{
  "image_size": 48,
  "crop_scale_min": 1,
  "encoder_activation": "relu",
  "text_encoder_norm": "layernorm",
  "text_encoder_parallel_block": false
}
Rows from block 7 of the image encoder of a small contrastive image-text model, named by matrix and row number. Each number is 128 + 24 x the weight over its row's rms, rounded and kept within 0 to 255. All counts start at 0. Numbers have three digits each.
After each channel's rows are labels from the 100 images, of 14848, where the channel reaches its highest value: "top examples" is what is common among them; "lies over" is the class under the peak. Only what is clearly more common there than usual is listed. The data: seven-segment displays showing three digits. In brackets: how many of the 100, against the usual share in percent.
# conv: pointwise conv (encoder.blocks.7.conv.weight, 112x112x1x1), inputs 0-111

conv.78:141143146116127106117135111140127174123103117137131176135182172096099131087122127130089085099112169123107112195125132125126111126147129155115131109130103109135117161167100099146155117162097138115099117158102097135190115147151111131098087160096092092126132135131094125101147125108117094120146146109128100109126157123115100117081134133128
top examples: the digit 9 (77 vs 26.4); third digit: 9 (47 vs 9.7); second digit: 9 (37 vs 9.6)
lies over: screen (83 vs 36.7)

conv.59:133140116133116154128133136072139158123102111129084089112167093142150108107098106152129151124116103094097124215157096090100111112093119125156115097134114122087118149132109111089156149115123145106129109115090123159183121131159133142126112140117171107111175140133140126092107102139134111116155139138137092097125126133111136134082098132127
top examples: the digit 9 (100 vs 26.4); third digit: 9 (62 vs 9.7); second digit: 9 (43 vs 9.6)
lies over: screen (86 vs 36.7)

conv.41:085100132092142182106149150126119124141110131106110140128151123121145143136117112131188133119156085114130105123065140128089125119100130120104137144155087143162149144140095103101134130150085115168190156111145140106149152128102122115098128142145131144122084131130118156123091110092138134134107104125071106160112096124128175124123126076119
top examples: the digit 8 (100 vs 27.2); first digit: 8 (46 vs 10.2); amber glow (37 vs 16.3); third digit: 8 (35 vs 10)
lies over: screen (67 vs 36.7); lit segment (33 vs 4.4)

conv.12:090091134113131135100098111155148105166131109102102105158131111096153107145120163143123123106126088062113096149117134125090141174133113155093100122153102103142117104100106108091136111084143127134095167114120074156170091122115110140090137170091134139154120147124127103159142105145119137135121105121134109120133145105116098157116115116081
top examples: the digit 6 (95 vs 27); third digit: 6 (60 vs 10.1); second digit: 6 (26 vs 9.5)
lies over: screen (90 vs 36.7)

conv.49:114112121122117124110096127144145123152075094109129143125138124104127094127111143117124116109108100100120130117190160122132119138123130138117118120126130141107162149099082118144078162088114100133108121085152080110154135122093156100067103161096098119178142123098097102120119141101118105135151114134130103202123115116121160123083146123124
top examples: the digit 6 (98 vs 27); first digit: 6 (60 vs 10.4); third digit: 6 (28 vs 10.1); second digit: 6 (27 vs 9.5)
lies over: screen (64 vs 36.7); lit segment (36 vs 4.4)

conv.107:112136095130128111175131120130104145093067115146145146131111125144108132106131111106104138159129159134093141115125137135104087137145147114164107112214142173124124091127101148123124151180123125129120107126168129117099112116128087141121124148147110142114134129101111064125122125154180108124086102156095140127149151116153089129088129143099
top examples: the digit 9 (57 vs 26.4); first digit: 9 (39 vs 10.1)
lies over: screen (87 vs 36.7)

conv.4:137153129112130122114127148117142105163130165110110156133168145110116120055119123163124109136125087108187125176138099142147142097138120136138109132124093186082119156140111135131122133122111118132134130103164129176155148139110097126096068160123138146127163101115093096072107115176124132136105114131117126089129143112137104147105152121115
top examples: the digit 4 (99 vs 27.4); second digit: 4 (64 vs 10.6); amber glow (38 vs 16.3); third digit: 4 (27 vs 10)
lies over: screen (100 vs 36.7)

conv.55:083143121120094131134066130145115115118132131129131146108126087116113119107130110105126133137126135104117122132098134120123114130146113126104112099117112153101087121113144131126130111112065090108146121115077085144150121104177119097100122165101163131124169149100163110162135128172105123099179110187112139094113083166133126117085114154123
top examples: the digit 9 (100 vs 26.4); third digit: 9 (59 vs 9.7); amber glow (44 vs 16.3); first digit: 9 (32 vs 10.1)
lies over: screen (97 vs 36.7)

conv.87:095099135094100101109128160099122108104115112099088134122103141130110143143143085133164151092118118139132145161154107106136152099152127161108121106119144153133136124109118125116118118148172094122177137126127103149091066095113113082113109094102143128142173140148110106184127080134124149116141158122148100139116195130136093123141114104121
top examples: the digit 8 (100 vs 27.2); first digit: 8 (93 vs 10.2)
lies over: screen (74 vs 36.7); lit segment (26 vs 4.4)

conv.73:110120134134110121125086135119135161142091143102177146102109116090147172129149146161182117107122124152111159167152107131090140144132108139122136165126112134117121115152145120123159134149103144109113153129136136170138119112143109134164089166137196122120140199084125134142120096161115150176167126140140119122113106178160103145133127144117
top examples: the digit 9 (100 vs 26.4); first digit: 9 (63 vs 10.1); amber glow (44 vs 16.3); third digit: 9 (33 vs 9.7)
lies over: screen (78 vs 36.7)

conv.3:128148129118131125135096144131130169125138162144114116150128126123118132144110142115139108105078113113142102133184100127111129139091097116131137103113155082111153125116104095126144099144065130141205134136073114124130112150137118118101124061098112109140150135120117128112108111155145115095152140184130119170111115166125090092147091139149
top examples: the digit 8 (100 vs 27.2); first digit: 8 (61 vs 10.2); amber glow (38 vs 16.3); second digit: 8 (29 vs 10)
lies over: screen (73 vs 36.7); lit segment (27 vs 4.4)

conv.28:122125157105123117133104091118111129092113084152147141150170140141082128123083114114088096153136094112125116176139152117114104102153138122150109163160156111120126139139067137098106139137155073157151147091130145129131103093179136149101132138107122136104132128097150143126125147115113123126106101102118155118099153147124108153096107057125
top examples: the digit 8 (74 vs 27.2); first digit: 8 (49 vs 10.2); second digit: 4 (36 vs 10.6); style: amber glow (35 vs 16.3)
lies over: screen (85 vs 36.7)

conv.1:137127157113131126139141129127095127120116098127115131123114089106117135120132147086098158111080169174119143136182111105090116129146092132116123147156115163126149122149136139122191106133100153093167100107120097093098135174159119115149110132073153109089104093108098145103132113176125156110113105138137116123159142145157142106085112116139
top examples: the digit 8 (100 vs 27.2); first digit: 8 (68 vs 10.2); amber glow (42 vs 16.3); third digit: 8 (29 vs 10)
lies over: screen (100 vs 36.7)

conv.89:115181129145117125104103107140147110120096117112125142116117115121121118208103113121106119148102090130126117099185098137135114146137132147106122123110127140126165129142133128118164152150105106135196082075091108129144100100112117086136107124104127136059137136123122117137108091088131102110162131110088113158116152137119137094148106108121
top examples: the digit 8 (100 vs 27.2); first digit: 8 (59 vs 10.2); second digit: 8 (31 vs 10)
lies over: screen (63 vs 36.7); lit segment (37 vs 4.4)

conv.108:146123119106151114146127215151130103133164143116143103128123157136107157117088091122107131126114150184095137135133157145161134118121104135127104102142106121134155099122087098110147152138128114133108100116128091113103109147119126161136128175196148123130112098086118174091159124166169096121165130135104159144109138121129142117154139121146
top examples: the digit 4 (92 vs 27.4); first digit: 4 (87 vs 9.9); amber glow (35 vs 16.3)
lies over: screen (100 vs 36.7)

conv.40:152117120125157103174130124124085131121181187088161094154114130107083094151167071105132129116158137104114088119123096134092106123123117108107102135110123154135141148156111113102108135148115104156163132135148116155139127123157125184102099129135146177164142147137126127142121149150112121156148116135126072143096123154153143140127115136086
top examples: the digit 8 (100 vs 27.2); amber glow (44 vs 16.3); first digit: 8 (40 vs 10.2); second digit: 8 (38 vs 10)
lies over: screen (66 vs 36.7); lit segment (34 vs 4.4)

conv.81:116106127151106181078114143142146122152102113143142117130098132125157141101119096130146122169108167082167120074121118125160109092105123171122122107125104136151127109152100155125112115135056129130168115147078139101129115121108145128105102127112117158125162129091136133121135161097110115154149109147124137136155183165111123174121166130128
top examples: the digit 8 (100 vs 27.2); first digit: 8 (53 vs 10.2); second digit: 8 (41 vs 10); amber glow (36 vs 16.3)
lies over: screen (80 vs 36.7)

conv.13:169121127105099198115150146188137110119133148111129139127113172115073132118119140134087094146097130133155153136146131147102096153138169128149174091153109101152113136126123164120138100108116119099150088112133097110162139126162127133152119104145159126166151159159117113132122101096107143102101137118131156139132140094113133160129137189123
top examples: the digit 4 (100 vs 27.4); third digit: 4 (65 vs 10); second digit: 4 (35 vs 10.6)
lies over: screen (98 vs 36.7)

conv.27:146122146134125122120142114094115091161173115131131149111143156096112102092136127143119108112185093068132096176135125127134114122115162166130104114126107173129093155130087101119092119124152093104158080108169107145163128138182124154090120103126142083157100122104138124086130080115130134133100122137105121101147142115125128145119133123110
top examples: the digit 5 (100 vs 27.2); second digit: 5 (59 vs 10.3); third digit: 5 (46 vs 9.9); amber glow (42 vs 16.3)
lies over: screen (100 vs 36.7)

conv.82:138116116158133192139122103124108107077141113135179091100109190146113106161125143126097115169114090138114143140109118122115113186106121125125150124130116156117138104142095088155116094127116137205157124091116086095142125153115136180140119112104134123146105133112133142166129126095132094122132097097123109129112098124117129114105123110125
top examples: the digit 4 (68 vs 27.4); the digit 8 (57 vs 27.2); third digit: 4 (34 vs 10); first digit: 8 (30 vs 10.2)
lies over: screen (97 vs 36.7)